A small masked image model, trained from scratch.
Model: 5.28M parameters, 32-pixel images, encoder norm layernorm, encoder patch size [4, 4], encoder width 192, decoder layers 6.
Training: muon at rate 0.0052, batches of 64.
Data: trained on views of escape-time and Newton fractals, 145000 training examples.
Rows from expert 3 of block 4 of the encoder, named by matrix and row number. Rows with one number belong to one neuron. Each number is 200 + 30 x the weight over the matrix's rms, rounded and kept within 0 to 999. All counts start at 0.
# up: expert up (encoder.blocks.4.mlp.up, 8x192x192), inputs 96-191
# down: expert down (encoder.blocks.4.mlp.down, 8x192x192, transposed), outputs 96-191
up.18,200,301,231,200,219,141,253,200,200,277,200,125,239,200,200,101,200,200,200,200,200,238,219,200,227,246,200,167,200,200,200,186,80,197,240,200,200,148,75,239,200,200,212,196,227,200,200,200,161,200,200,200,200,200,200,200,200,207,200,200,211,134,225,212,200,198,244,201,192,200,239,200,208,200,200,227,225,200,200,200,200,200,200,175,77,200,200,199,200,205,177,200,200,200,262,308
down.18,149,200,207,200,209,269,200,200,200,200,174,200,185,200,159,200,200,200,174,200,189,140,175,200,200,246,200,216,200,239,180,154,200,276,200,200,200,200,117,168,200,189,234,200,200,113,200,200,255,152,232,197,232,200,200,200,224,200,200,210,200,200,200,200,179,195,173,200,150,200,200,207,216,247,200,121,200,249,200,200,200,200,120,200,277,128,199,190,200,200,207,200,200,200,200,210
up.19,173,200,195,110,215,125,200,200,251,239,200,191,115,165,192,200,192,131,181,206,218,210,174,214,200,164,200,200,245,185,200,200,165,262,201,114,155,181,142,200,200,200,200,272,144,178,151,178,181,265,200,254,185,200,225,194,181,200,203,86,223,296,163,191,245,257,200,153,200,137,239,191,260,200,180,305,220,226,305,200,200,188,263,257,200,183,198,200,151,200,200,194,56,209,206,305
down.19,162,200,168,212,223,200,208,200,173,199,248,200,187,200,217,200,168,182,202,200,200,235,131,200,200,212,271,227,226,200,200,209,179,142,268,200,80,192,121,241,179,214,162,213,200,117,200,200,284,171,115,212,200,139,200,144,200,226,296,171,200,189,179,179,200,188,377,175,207,200,200,181,200,200,215,200,103,219,200,209,153,141,268,200,197,200,200,261,200,200,139,200,322,271,200,118
up.20,171,212,200,193,125,123,179,201,200,236,160,198,200,120,200,200,256,200,200,186,143,172,200,203,100,208,107,200,137,200,245,243,200,200,200,207,200,200,285,307,200,200,222,200,270,200,200,226,200,200,200,200,200,200,285,200,200,190,138,281,208,175,125,264,200,154,200,191,200,200,200,207,200,165,200,236,200,158,200,200,200,187,200,200,200,200,112,209,249,200,200,200,184,156,200,200
down.20,223,213,200,159,189,200,203,252,204,200,139,200,200,206,301,190,200,261,213,193,200,200,195,235,200,186,200,270,191,155,200,248,200,200,200,200,199,200,200,200,200,188,200,200,200,200,200,190,254,189,200,232,241,274,114,200,260,200,252,184,181,200,200,200,200,200,247,200,180,200,202,254,278,132,175,200,242,200,249,200,200,149,200,182,126,204,197,175,200,200,200,192,149,133,200,200
up.21,200,228,200,200,200,200,168,200,200,200,200,184,177,221,243,203,180,186,200,200,257,200,203,200,151,278,189,192,161,170,200,242,200,165,245,195,290,200,197,219,200,200,200,139,200,200,200,200,212,200,228,200,200,128,200,157,200,200,169,197,180,182,200,207,195,220,224,193,200,208,196,196,200,200,200,276,200,249,200,200,200,200,200,163,200,188,200,207,200,257,200,178,209,181,219,248
down.21,200,200,232,200,203,214,194,200,200,220,209,163,200,137,232,129,200,247,200,200,200,200,170,169,200,200,178,194,206,225,200,200,253,178,191,200,126,239,200,214,200,208,226,140,217,153,175,200,188,145,200,200,213,234,218,246,200,163,277,150,197,200,200,198,174,191,189,200,200,151,200,204,222,200,184,219,213,179,200,158,194,225,140,200,275,200,181,171,192,200,200,164,200,170,211,344
up.22,212,200,218,200,192,200,121,200,194,200,203,240,202,200,200,200,200,200,159,200,227,200,200,187,172,200,174,200,200,175,161,200,142,200,200,200,200,200,200,225,200,128,200,200,200,200,200,219,194,180,200,272,182,184,203,200,200,177,269,198,149,200,198,189,216,208,213,200,209,151,200,159,208,133,139,200,200,200,200,200,194,200,202,200,200,214,200,208,185,200,200,200,200,200,210,233
down.22,200,200,220,200,252,200,200,200,200,200,220,176,200,186,200,200,200,200,237,131,200,200,200,200,200,187,147,182,200,213,157,186,341,188,205,193,247,200,200,215,200,200,200,200,200,244,218,169,200,200,186,157,185,200,200,200,200,200,185,200,237,200,200,200,200,200,204,200,234,200,200,200,200,159,200,200,205,197,131,200,200,200,130,197,200,200,207,200,192,234,200,200,225,200,200,200
up.23,223,200,200,212,204,200,200,200,185,202,196,200,200,200,200,200,200,200,200,200,200,200,180,200,200,200,194,206,200,200,200,200,217,200,200,200,200,200,200,200,200,200,200,200,215,204,198,200,200,200,200,204,200,200,200,200,200,200,205,200,200,200,200,189,200,180,200,216,200,200,200,200,200,200,200,193,200,200,200,200,200,200,200,200,200,200,200,200,200,200,200,200,200,200,200,200
down.23,200,200,200,200,200,200,200,200,200,180,200,200,200,200,200,200,192,200,200,192,200,200,200,200,199,202,200,200,200,190,200,199,200,200,200,200,200,200,200,200,201,195,200,200,200,200,200,200,200,208,200,200,200,200,200,200,202,200,200,200,200,205,199,200,200,200,200,200,200,200,205,200,200,200,200,181,200,200,200,200,200,200,200,200,200,167,200,200,200,200,200,200,200,200,200,222
up.24,210,231,200,198,200,200,100,200,200,161,219,189,145,116,200,200,200,235,271,183,200,200,200,160,236,133,148,200,206,200,200,216,199,169,198,200,174,178,200,218,166,200,200,200,200,280,200,118,228,200,200,189,156,234,192,200,200,200,217,200,229,223,170,174,238,165,179,200,201,219,178,197,142,200,178,194,200,126,200,257,200,154,268,200,140,233,200,249,200,240,182,200,123,175,210,200
down.24,200,171,200,229,269,228,160,200,234,150,200,200,200,221,161,200,200,200,149,187,200,200,200,200,200,200,238,239,200,173,200,200,281,254,185,172,212,200,200,186,137,221,195,200,200,173,200,200,200,259,215,266,177,200,200,273,200,235,205,200,200,200,268,200,200,200,199,200,152,169,277,236,211,208,200,200,225,223,177,200,177,200,299,200,200,200,200,212,246,220,200,200,200,162,241,200
up.25,200,200,200,200,200,200,200,200,200,200,199,221,201,200,200,200,200,200,200,203,200,178,197,200,200,200,200,200,200,216,200,197,224,206,200,187,200,200,200,200,200,200,202,200,195,200,200,200,200,200,200,209,187,188,200,204,200,176,200,200,198,200,200,187,200,200,200,204,202,199,194,200,200,181,200,200,198,200,201,200,200,200,200,200,200,200,200,200,196,204,184,202,200,202,200,200
down.25,200,195,200,200,200,197,200,211,200,200,200,200,200,200,194,200,200,238,209,200,200,200,200,200,195,215,200,192,188,200,188,200,201,201,200,202,197,200,185,200,213,200,169,200,200,200,200,200,200,200,200,200,198,200,202,196,189,200,200,219,204,200,200,200,200,200,200,200,200,200,217,204,202,200,200,200,228,207,189,200,200,200,200,200,200,200,181,215,200,200,200,200,200,200,199,209
up.26,162,200,200,227,200,196,223,200,230,189,202,200,200,188,200,218,200,200,200,200,200,200,200,195,200,200,144,234,258,200,134,200,219,200,141,200,234,200,200,200,200,241,200,200,200,200,200,176,200,183,200,205,200,200,186,200,200,200,200,200,200,208,200,233,200,200,200,200,200,200,169,200,200,167,193,200,200,232,200,194,221,185,200,254,200,200,265,200,200,200,200,200,245,153,200,200
down.26,200,200,200,200,198,127,200,169,200,200,170,200,200,191,200,200,200,200,200,182,200,207,200,200,224,200,200,200,208,219,158,177,200,200,218,225,188,200,200,249,138,200,200,95,200,150,202,198,200,198,201,154,200,200,200,172,200,170,198,164,200,170,216,233,200,200,200,200,197,161,200,200,201,200,200,200,233,200,200,257,200,200,198,200,205,251,200,200,200,179,200,234,200,182,240,208
up.27,186,268,213,200,200,200,200,200,200,200,201,201,200,200,179,200,200,200,200,200,210,225,193,204,200,200,186,259,200,202,192,194,200,202,193,200,219,201,184,200,176,202,200,213,198,160,190,200,169,200,202,200,200,197,200,187,179,200,200,200,135,201,212,200,200,241,200,218,194,189,200,208,150,200,152,200,200,200,200,200,169,213,166,195,206,229,200,195,177,214,200,200,220,200,200,224
down.27,200,215,201,200,198,169,217,183,158,201,200,205,200,186,146,200,200,239,200,233,177,200,178,185,261,200,200,200,223,200,200,200,200,192,180,200,200,213,216,200,209,200,222,200,184,200,200,200,213,207,200,278,200,187,200,187,200,200,191,217,200,200,200,200,172,183,196,180,180,200,220,200,200,180,200,200,205,200,200,200,202,200,216,200,200,200,200,221,198,198,249,181,222,185,228,200
up.28,200,200,191,246,221,189,204,219,179,200,200,200,206,209,198,200,200,200,198,187,200,186,200,200,200,196,214,200,202,194,206,185,200,192,200,200,200,200,183,166,201,200,200,192,196,200,200,200,220,200,200,200,200,212,188,247,200,177,200,200,199,200,198,200,200,219,200,233,200,187,206,200,186,188,196,192,178,200,200,200,212,197,200,200,200,200,200,200,191,200,217,187,211,197,200,221
down.28,187,174,200,205,200,216,193,185,198,195,200,200,224,216,200,200,200,200,200,200,190,190,200,209,198,219,181,200,229,200,200,188,200,200,200,200,176,200,208,236,228,195,193,200,200,200,195,200,203,196,200,200,200,221,200,200,200,195,200,203,202,190,198,200,200,209,198,200,200,200,200,200,181,239,200,200,198,200,200,200,194,200,179,200,197,200,200,169,222,215,200,211,200,200,200,205
up.29,200,166,200,254,212,200,141,200,166,174,200,187,200,200,200,200,200,175,200,220,200,200,209,200,200,174,200,200,220,200,200,237,183,203,198,189,195,211,189,200,184,200,200,200,222,200,200,200,146,226,204,197,200,200,139,200,200,200,157,200,241,200,177,213,200,183,200,200,200,198,236,199,200,213,236,200,200,230,234,216,159,200,200,209,200,190,200,214,200,224,200,200,200,200,200,150
down.29,214,200,200,192,200,135,200,249,216,143,167,200,246,200,200,193,119,164,200,200,200,200,200,200,220,200,159,200,200,159,200,169,200,187,200,200,200,200,149,229,200,200,145,200,189,200,200,159,195,200,200,202,200,224,264,200,200,191,200,200,223,204,151,161,200,268,200,210,226,200,200,200,200,200,200,227,218,200,200,264,155,200,200,200,200,178,204,179,200,121,200,200,200,200,210,218
up.30,200,220,200,200,226,200,253,228,197,200,201,215,200,201,200,193,202,200,200,200,183,200,146,200,244,209,200,178,260,79,200,200,188,163,200,185,140,198,200,200,200,200,200,200,202,210,200,200,138,200,240,200,158,205,326,169,145,200,171,240,221,141,153,200,200,200,200,200,185,132,165,200,193,200,200,205,200,200,235,191,224,200,200,195,200,165,200,208,155,200,167,199,200,214,175,200
down.30,200,200,237,200,181,179,143,200,189,200,311,217,200,308,100,220,155,200,200,200,200,236,214,330,184,200,200,184,200,200,234,128,167,200,185,161,197,159,243,138,200,166,195,190,200,179,200,200,200,200,200,200,207,184,190,224,196,168,201,200,200,199,200,200,200,200,212,208,141,257,196,200,161,200,200,222,220,197,189,199,247,200,200,191,200,195,153,224,279,200,200,200,200,200,200,200
up.31,200,200,196,200,200,185,200,200,199,200,209,200,200,200,200,208,200,213,200,210,200,200,200,190,202,200,200,200,200,200,200,200,200,200,200,200,200,200,200,200,200,192,200,200,169,200,200,200,200,200,200,200,200,200,200,200,200,200,200,200,200,200,193,200,200,200,200,200,200,200,200,200,200,200,200,200,181,200,200,200,200,200,200,200,199,200,200,200,192,200,200,200,203,200,208,200
down.31,200,200,200,200,200,200,193,200,200,200,192,227,200,200,202,200,200,200,200,200,202,204,200,200,191,200,200,200,200,200,200,192,200,200,200,200,197,200,200,200,200,200,200,200,216,200,195,176,206,201,200,187,200,200,200,200,196,200,200,200,200,200,198,206,200,200,208,200,200,184,200,200,200,200,200,193,200,200,200,200,200,180,200,200,197,200,201,200,200,200,200,200,200,200,200,213
up.32,200,200,200,200,200,205,200,200,202,193,169,207,200,200,188,200,165,200,213,217,200,200,200,193,216,200,166,199,245,200,200,170,129,178,203,200,230,195,200,215,185,200,200,267,216,242,200,200,174,200,200,268,200,200,259,237,258,164,192,183,200,200,200,180,206,166,200,200,241,200,210,174,200,199,200,184,198,200,218,200,203,224,209,163,153,200,207,200,200,181,207,200,217,192,200,200
down.32,187,200,170,200,200,200,200,200,204,200,214,200,200,206,200,200,164,200,233,197,245,202,200,224,152,216,200,192,200,200,255,179,200,192,181,203,185,200,169,208,222,209,196,195,182,199,240,191,200,200,201,168,200,219,200,200,200,200,185,200,200,211,200,149,234,218,200,200,204,167,200,200,121,200,223,200,215,174,244,200,210,211,200,200,206,194,200,200,219,204,178,195,200,200,200,161
up.33,200,200,187,200,200,200,200,200,200,200,200,200,200,200,200,200,140,200,200,200,200,200,207,200,200,232,200,200,200,200,200,200,200,200,200,200,200,200,194,195,200,200,200,200,200,200,200,200,200,185,200,200,200,200,200,200,200,237,200,200,200,200,200,200,190,200,200,200,200,200,200,200,200,200,200,200,200,205,200,200,200,200,200,201,200,190,200,200,200,200,200,200,200,156,200,173
down.33,200,200,200,225,200,200,157,234,228,200,200,200,200,200,178,200,200,200,200,200,205,200,200,200,200,200,200,200,200,200,200,159,197,200,200,200,200,200,200,200,200,243,200,200,200,200,200,200,200,200,200,200,200,200,200,200,180,200,200,243,200,200,200,200,200,200,200,114,200,200,200,200,200,200,200,200,200,200,200,200,195,200,200,200,180,200,200,200,200,200,200,200,200,200,200,200
up.34,175,200,200,115,200,276,200,200,200,175,200,133,200,200,209,200,170,200,151,200,203,273,200,215,144,200,200,200,200,200,200,200,200,200,200,194,224,279,200,192,280,200,245,200,235,222,200,171,200,200,220,200,174,200,200,200,281,200,259,191,200,129,198,200,200,140,226,285,111,268,250,203,200,200,200,200,111,200,200,200,240,200,200,222,200,200,200,203,200,213,200,200,254,200,185,301
down.34,200,118,207,200,200,200,200,233,223,200,200,200,200,284,193,200,210,200,166,200,200,200,200,201,200,229,272,200,211,207,200,165,151,200,200,200,191,200,208,198,200,219,248,200,200,128,200,200,200,200,200,224,281,200,200,200,271,199,200,8,200,207,200,240,200,200,200,200,200,200,200,265,200,200,231,200,195,200,172,200,196,200,200,200,200,200,200,200,200,216,207,199,200,156,280,232
up.35,199,205,200,247,207,237,77,199,172,200,200,200,259,200,200,200,161,292,224,146,192,219,207,211,195,200,195,266,182,288,188,157,200,201,213,200,200,57,214,273,190,200,200,116,233,159,287,200,133,238,214,240,207,171,200,253,192,200,194,200,200,235,200,200,200,200,250,170,263,188,156,200,200,241,106,200,279,200,173,184,187,157,163,181,94,207,220,44,200,200,218,200,200,237,126,171
down.35,200,227,200,200,188,178,220,234,200,200,162,208,181,251,200,200,280,222,212,221,196,145,200,231,259,200,200,258,256,262,169,181,198,301,146,133,211,219,241,178,200,200,200,189,200,204,200,206,194,133,167,200,200,260,200,202,200,200,200,149,200,239,200,200,117,156,283,104,193,200,222,229,182,211,133,116,277,200,200,200,186,121,179,122,276,217,200,201,153,173,233,206,200,200,200,239
up.36,200,200,211,200,200,200,200,200,215,228,200,188,192,198,196,218,200,197,168,177,200,200,200,215,200,200,228,200,200,200,171,200,200,216,200,206,227,200,194,170,200,200,216,227,252,200,200,200,228,171,178,207,200,186,200,200,245,200,175,200,200,200,200,200,160,167,245,200,141,187,159,199,200,200,200,226,200,205,200,200,245,201,200,195,175,200,211,156,170,200,226,173,211,177,200,200
down.36,179,227,265,200,200,200,191,182,163,240,147,200,200,200,200,195,233,200,200,200,200,200,159,219,200,200,186,186,200,200,238,177,173,124,151,200,216,212,200,142,184,200,198,200,200,200,200,213,200,200,200,282,200,165,103,191,198,200,200,136,133,191,219,219,200,208,248,200,200,299,200,184,200,183,200,200,200,200,200,211,195,200,200,187,207,182,220,200,200,200,200,180,200,200,200,200
up.37,147,200,92,214,200,200,191,200,0,200,182,200,200,200,154,161,141,200,174,200,201,200,200,206,364,208,200,200,106,156,200,133,200,200,200,238,200,200,200,200,189,200,200,200,200,200,211,319,200,200,200,200,200,202,200,146,166,173,0,200,200,200,200,273,147,200,200,200,221,269,200,200,168,173,160,219,155,287,200,200,200,47,200,198,224,245,287,168,126,143,247,200,207,348,151,344
down.37,200,200,208,280,200,307,200,200,200,149,200,223,200,179,200,200,200,224,247,191,296,200,200,200,200,200,193,200,160,163,212,145,245,200,200,200,200,198,253,336,200,200,238,122,176,194,200,169,200,200,200,195,188,195,200,200,23,172,200,200,61,238,227,87,287,16,200,249,180,200,200,200,279,157,200,174,200,184,95,200,124,301,155,200,200,140,147,200,200,200,200,200,200,203,200,219
up.38,181,199,200,200,200,200,200,195,200,200,200,200,200,200,202,200,200,200,214,200,200,200,200,200,200,200,200,200,198,198,201,200,209,196,196,200,200,200,200,200,200,200,200,200,200,200,199,200,200,200,200,200,195,200,200,200,200,200,200,198,207,200,202,200,198,197,200,200,198,200,200,199,200,199,191,200,199,200,204,200,203,200,200,200,204,169,200,193,200,194,200,206,210,199,204,200
down.38,200,211,200,175,200,200,200,203,195,215,200,179,200,200,200,196,200,200,200,209,209,200,200,200,200,200,200,194,200,200,200,201,200,200,200,216,198,200,200,198,200,200,200,200,200,200,199,216,201,200,200,200,202,226,195,208,200,198,200,200,200,200,200,197,200,200,200,203,199,200,200,200,200,201,199,200,200,210,200,200,200,200,200,203,204,198,198,200,207,200,200,200,189,200,200,200
up.39,230,176,207,182,200,204,200,200,200,258,200,267,257,200,200,200,200,200,200,200,200,211,200,200,200,201,222,184,245,164,200,200,200,243,200,200,245,200,274,197,220,220,200,181,200,200,200,224,200,223,200,200,169,200,187,200,200,172,200,274,203,200,200,200,200,200,200,225,214,256,200,212,200,200,210,189,200,200,200,200,175,199,256,200,200,201,200,256,200,200,200,200,177,200,226,214
down.39,225,147,148,217,199,200,200,200,220,169,200,200,200,200,226,200,200,200,200,200,224,182,200,200,202,166,200,265,188,174,252,200,200,200,211,200,200,254,200,219,173,200,200,188,213,200,200,200,200,200,233,187,203,200,200,239,124,200,200,254,217,200,200,200,200,178,208,200,200,203,200,200,200,201,200,200,178,200,200,200,200,200,163,167,200,200,112,200,200,200,200,200,200,214,200,200
up.40,175,200,200,215,200,156,200,200,200,200,200,200,221,200,200,200,200,187,179,200,255,200,200,200,200,236,200,200,200,200,200,251,168,255,249,200,200,213,200,200,159,200,200,193,200,200,160,200,172,209,200,175,129,211,233,200,200,200,208,153,200,200,200,200,290,200,199,200,193,200,200,200,147,200,143,190,200,200,200,200,200,200,222,200,253,207,230,167,175,200,200,200,200,200,200,199
down.40,200,200,200,200,200,243,200,200,174,200,226,200,200,200,200,226,200,200,185,198,200,196,200,200,232,200,200,200,221,200,192,208,175,170,181,200,167,140,200,200,200,200,200,200,236,198,200,200,200,200,200,200,302,178,164,200,200,200,138,200,200,200,200,200,159,191,200,171,200,199,172,200,238,246,219,200,232,200,200,200,200,200,200,200,229,196,200,200,200,200,200,231,189,200,200,200
up.41,216,200,164,217,200,268,200,200,200,206,253,171,216,200,166,200,303,200,200,200,198,200,200,200,200,200,223,200,200,200,200,200,172,233,200,200,200,197,157,200,200,200,200,200,236,183,211,116,200,195,200,207,204,152,196,200,200,229,200,176,200,200,220,200,200,182,198,200,244,199,200,234,187,200,200,200,200,202,144,167,200,165,200,228,249,176,308,200,234,151,200,200,217,200,200,202
down.41,200,200,202,258,200,105,200,200,200,200,201,200,200,235,200,200,223,200,200,200,200,200,177,200,200,200,200,179,200,212,200,200,200,199,200,200,168,200,235,200,179,200,200,146,200,216,200,200,200,200,200,200,228,200,200,200,201,191,167,200,200,298,160,244,200,200,157,200,200,200,200,200,200,200,217,200,200,132,200,200,228,200,287,200,200,200,200,200,144,228,230,200,163,200,189,200
up.42,215,213,200,234,200,200,200,211,165,200,200,200,120,171,173,200,197,200,200,226,139,242,200,200,248,200,259,200,200,200,200,207,200,143,200,173,117,200,200,200,200,200,200,200,253,200,200,200,200,200,180,200,152,200,200,200,256,200,200,243,200,200,200,200,200,157,203,200,200,192,200,234,200,200,200,202,200,200,200,200,200,250,200,249,200,122,200,200,200,223,200,156,208,200,167,200
down.42,183,200,200,200,200,127,200,200,205,200,130,200,241,251,205,218,170,200,213,200,221,185,200,200,200,200,238,210,200,200,167,185,125,200,183,200,193,200,192,208,185,200,200,200,153,200,160,123,221,202,200,200,200,200,200,200,200,222,188,282,200,200,200,200,200,200,200,200,200,201,200,200,200,200,200,200,200,129,200,225,217,200,200,200,145,193,200,240,200,200,200,200,200,200,200,177
up.43,154,200,229,172,193,200,200,200,198,200,200,200,200,204,200,200,200,200,200,229,200,200,200,200,200,242,221,220,200,221,200,208,200,169,183,200,202,200,200,200,200,170,195,200,200,200,200,200,194,200,200,231,200,208,210,200,212,203,200,189,200,200,200,200,239,197,200,200,201,200,200,200,183,173,193,200,188,200,199,178,200,213,189,200,204,200,200,185,200,200,200,200,200,200,226,200
down.43,200,200,185,200,200,212,200,200,200,200,200,200,200,200,200,202,158,200,200,200,200,200,200,200,199,227,200,200,200,200,160,200,200,200,197,176,178,200,238,201,200,219,200,189,200,200,192,200,200,214,200,200,200,200,200,200,200,200,200,175,200,200,226,200,200,200,220,200,201,200,200,234,200,200,200,200,200,200,200,200,200,192,200,200,200,200,200,200,200,200,200,200,168,200,200,200
up.44,200,165,240,229,200,183,200,200,201,261,241,105,200,209,190,189,206,171,200,240,200,200,200,200,200,185,194,199,200,190,200,200,200,200,200,200,200,186,200,183,200,235,200,132,200,161,245,200,200,200,200,200,200,218,200,220,208,200,176,200,245,200,241,214,264,200,200,200,149,216,255,186,175,188,200,174,206,184,200,200,200,200,163,200,186,200,222,200,200,200,200,225,345,219,200,200
down.44,214,200,200,200,200,200,158,126,218,200,200,210,200,185,218,200,153,245,200,200,287,200,200,176,200,200,200,165,200,200,200,200,200,200,200,200,249,215,200,174,200,269,200,200,214,173,200,200,170,164,200,224,200,200,202,191,227,201,222,200,200,168,200,195,219,200,200,200,192,200,231,200,124,183,197,146,228,200,200,135,200,218,144,200,211,237,291,200,200,200,232,201,115,200,200,173
up.45,200,201,200,189,215,193,186,200,200,200,197,200,213,200,189,200,203,193,200,191,200,195,222,215,200,202,200,214,201,200,196,199,183,180,206,200,247,198,195,200,200,200,200,200,186,200,208,202,200,200,200,198,199,172,202,200,199,201,200,191,200,221,200,184,197,200,210,193,204,200,200,200,186,200,200,223,193,200,184,200,207,200,200,202,195,200,170,200,207,200,212,200,225,191,200,200
down.45,179,200,200,191,203,200,205,200,200,196,200,218,201,200,200,200,200,200,235,200,200,196,200,196,173,213,200,200,200,201,200,200,208,211,200,172,200,200,200,200,228,200,200,202,200,200,200,212,200,184,200,200,219,207,200,200,200,187,200,203,213,200,200,215,201,200,200,200,191,200,203,203,200,200,200,200,200,199,185,200,200,202,200,200,208,200,202,200,197,182,200,207,209,201,200,210
up.46,251,200,200,200,173,186,200,334,167,200,253,222,206,201,170,200,200,200,200,194,215,201,207,200,242,200,200,154,200,200,114,200,200,200,200,236,200,159,231,200,190,200,200,198,134,192,200,176,134,200,189,226,200,248,175,200,200,200,245,227,200,139,200,200,200,223,191,178,187,118,211,193,200,238,205,200,184,158,200,200,200,220,143,200,200,243,217,219,176,200,115,241,200,200,200,137
down.46,158,197,200,198,174,156,200,200,184,122,200,200,200,253,200,200,214,197,215,223,178,284,200,200,200,200,200,200,172,200,176,307,273,279,200,156,199,194,200,200,187,200,200,200,164,200,200,164,200,236,200,200,200,199,169,200,240,211,120,193,113,200,120,193,199,200,200,200,185,200,200,200,253,143,200,234,200,204,106,200,239,200,200,197,198,231,200,141,200,269,200,200,234,163,200,200
up.47,155,144,200,200,200,200,189,200,197,200,185,200,200,200,200,200,199,201,200,193,163,206,200,200,200,177,200,223,200,200,187,200,200,200,200,200,243,200,200,200,200,197,200,198,185,200,200,200,200,150,203,200,201,200,221,200,200,207,173,200,189,200,200,201,200,200,200,200,161,233,200,200,200,200,224,222,200,200,200,200,200,213,168,191,200,217,200,219,200,205,176,198,200,200,188,194
down.47,200,200,162,204,200,206,200,200,198,200,175,177,195,190,200,163,200,200,208,200,228,200,200,212,200,200,200,200,207,200,197,200,200,200,172,200,200,200,200,200,221,200,203,156,205,200,200,200,200,211,200,200,200,193,200,200,200,200,200,200,200,225,200,200,200,202,200,200,184,205,200,200,200,200,200,200,200,200,186,203,200,200,200,216,200,200,197,185,200,200,201,192,200,200,200,200
up.48,200,200,209,142,200,160,200,126,200,200,184,248,179,288,200,200,398,287,324,200,234,200,200,200,103,254,200,246,195,211,151,200,200,200,105,243,244,368,8,230,200,90,200,131,183,105,258,147,200,200,200,57,200,200,200,232,208,244,200,200,200,200,200,200,200,135,200,232,200,231,200,98,246,257,238,164,197,200,200,207,200,200,324,200,200,191,147,173,247,185,197,212,250,200,200,215
down.48,200,225,200,200,222,200,200,299,200,200,200,239,200,254,213,200,196,200,200,271,200,239,165,209,200,230,200,258,248,200,200,200,200,196,200,200,179,411,302,316,200,124,200,185,303,200,200,200,199,200,200,200,173,238,280,200,25,293,200,200,200,200,132,265,247,272,200,133,193,200,136,200,200,200,172,200,200,200,194,200,190,146,317,200,200,158,200,193,174,200,200,380,224,200,200,69
up.49,278,200,200,212,200,200,75,216,200,200,178,200,144,200,200,210,163,200,200,200,167,200,200,254,200,200,232,200,160,222,123,255,173,191,212,200,200,200,200,164,168,200,200,200,200,128,201,200,153,185,203,200,200,175,200,200,172,200,200,184,200,200,200,200,200,200,200,260,163,156,200,200,201,200,163,200,200,200,202,200,200,159,200,200,197,200,184,200,200,192,208,166,200,200,199,164
down.49,200,228,200,200,200,200,226,200,174,200,200,200,179,200,200,200,200,200,200,200,200,201,165,200,200,200,168,200,243,200,200,217,294,200,200,200,202,106,252,251,200,200,153,200,200,200,200,200,268,200,158,234,200,61,202,226,240,200,197,200,287,96,200,200,200,200,200,200,200,200,137,199,200,200,200,200,153,200,200,160,200,200,179,200,155,200,200,200,200,200,175,200,186,171,200,200
up.50,194,200,205,202,200,199,200,200,200,200,200,210,171,200,200,200,200,217,200,200,212,196,200,207,200,200,200,225,200,195,195,202,200,204,200,200,200,200,206,220,200,200,200,200,200,194,200,178,200,189,200,200,197,200,200,200,200,158,200,214,202,200,200,219,200,200,227,193,206,200,200,200,200,200,200,200,193,206,200,214,200,200,200,200,189,187,189,199,209,214,225,200,200,216,180,210
down.50,201,176,200,200,249,200,183,178,196,194,200,200,197,200,200,201,178,200,200,200,200,200,200,183,200,200,200,193,201,199,200,200,198,229,200,200,211,200,193,200,200,200,156,200,200,200,200,188,158,200,192,200,200,195,200,200,200,200,200,200,200,200,188,200,200,215,200,202,200,200,192,193,200,200,200,200,200,203,181,225,200,162,200,200,201,169,188,227,200,200,200,202,200,200,200,206
up.51,182,200,200,200,200,205,160,200,200,201,211,213,200,200,200,200,200,227,177,200,222,200,200,200,200,191,200,200,200,200,200,200,247,200,228,200,200,200,200,195,200,162,200,209,200,149,200,232,176,200,200,200,262,221,200,220,200,200,200,200,200,126,200,156,200,200,131,230,285,200,200,239,200,200,200,200,145,200,140,233,200,200,155,236,200,235,185,214,238,175,200,223,183,157,200,200
down.51,196,200,200,198,200,257,272,212,200,214,216,227,200,200,263,180,200,198,269,263,225,205,200,200,293,235,200,238,212,217,200,212,185,153,200,212,162,200,216,177,214,200,200,200,158,180,155,183,200,200,200,200,200,200,200,191,200,200,200,200,200,156,200,200,213,200,200,179,184,200,177,200,219,200,200,200,200,200,202,200,200,161,192,200,153,206,200,200,221,200,200,157,141,200,200,200
up.52,158,149,223,100,192,190,200,236,202,182,212,200,200,198,157,187,183,200,200,200,248,226,202,226,279,200,272,230,313,216,155,185,200,177,282,280,261,229,200,208,200,200,191,202,191,200,200,183,222,116,200,200,251,196,251,200,200,200,200,197,182,200,189,119,200,185,183,163,216,200,269,209,200,226,200,227,170,200,180,135,211,214,182,119,200,245,262,200,200,217,200,238,316,200,198,154
down.52,148,240,200,167,173,229,200,200,171,236,190,200,127,243,157,209,159,266,200,219,202,200,200,204,252,201,403,238,198,198,200,255,267,200,319,226,186,200,200,157,192,200,200,236,184,200,237,130,259,198,222,200,233,230,209,200,200,200,179,200,200,208,156,178,200,195,200,157,216,200,221,200,134,237,162,145,198,200,200,200,197,251,220,231,204,125,234,200,193,191,200,192,200,241,233,178
up.53,155,200,185,269,218,139,101,200,171,200,275,200,290,192,200,200,200,240,200,200,200,200,200,191,175,200,200,270,236,200,264,200,218,282,200,200,214,189,200,178,221,200,206,200,184,200,200,203,241,263,248,200,200,255,170,200,265,200,243,155,279,200,191,100,83,152,214,223,200,179,162,200,200,200,164,200,162,200,187,200,166,156,200,198,199,200,200,200,200,200,194,200,223,200,320,200
down.53,241,215,162,208,197,173,200,200,200,200,200,135,209,200,200,240,200,161,200,200,200,198,200,135,200,199,200,200,200,200,218,200,200,200,200,279,200,277,200,170,200,200,200,200,333,200,215,199,244,200,263,141,200,190,103,248,145,216,200,200,203,203,200,108,170,200,200,213,238,231,233,209,200,204,200,200,266,231,195,200,200,200,200,208,203,200,200,200,216,180,200,218,178,200,251,200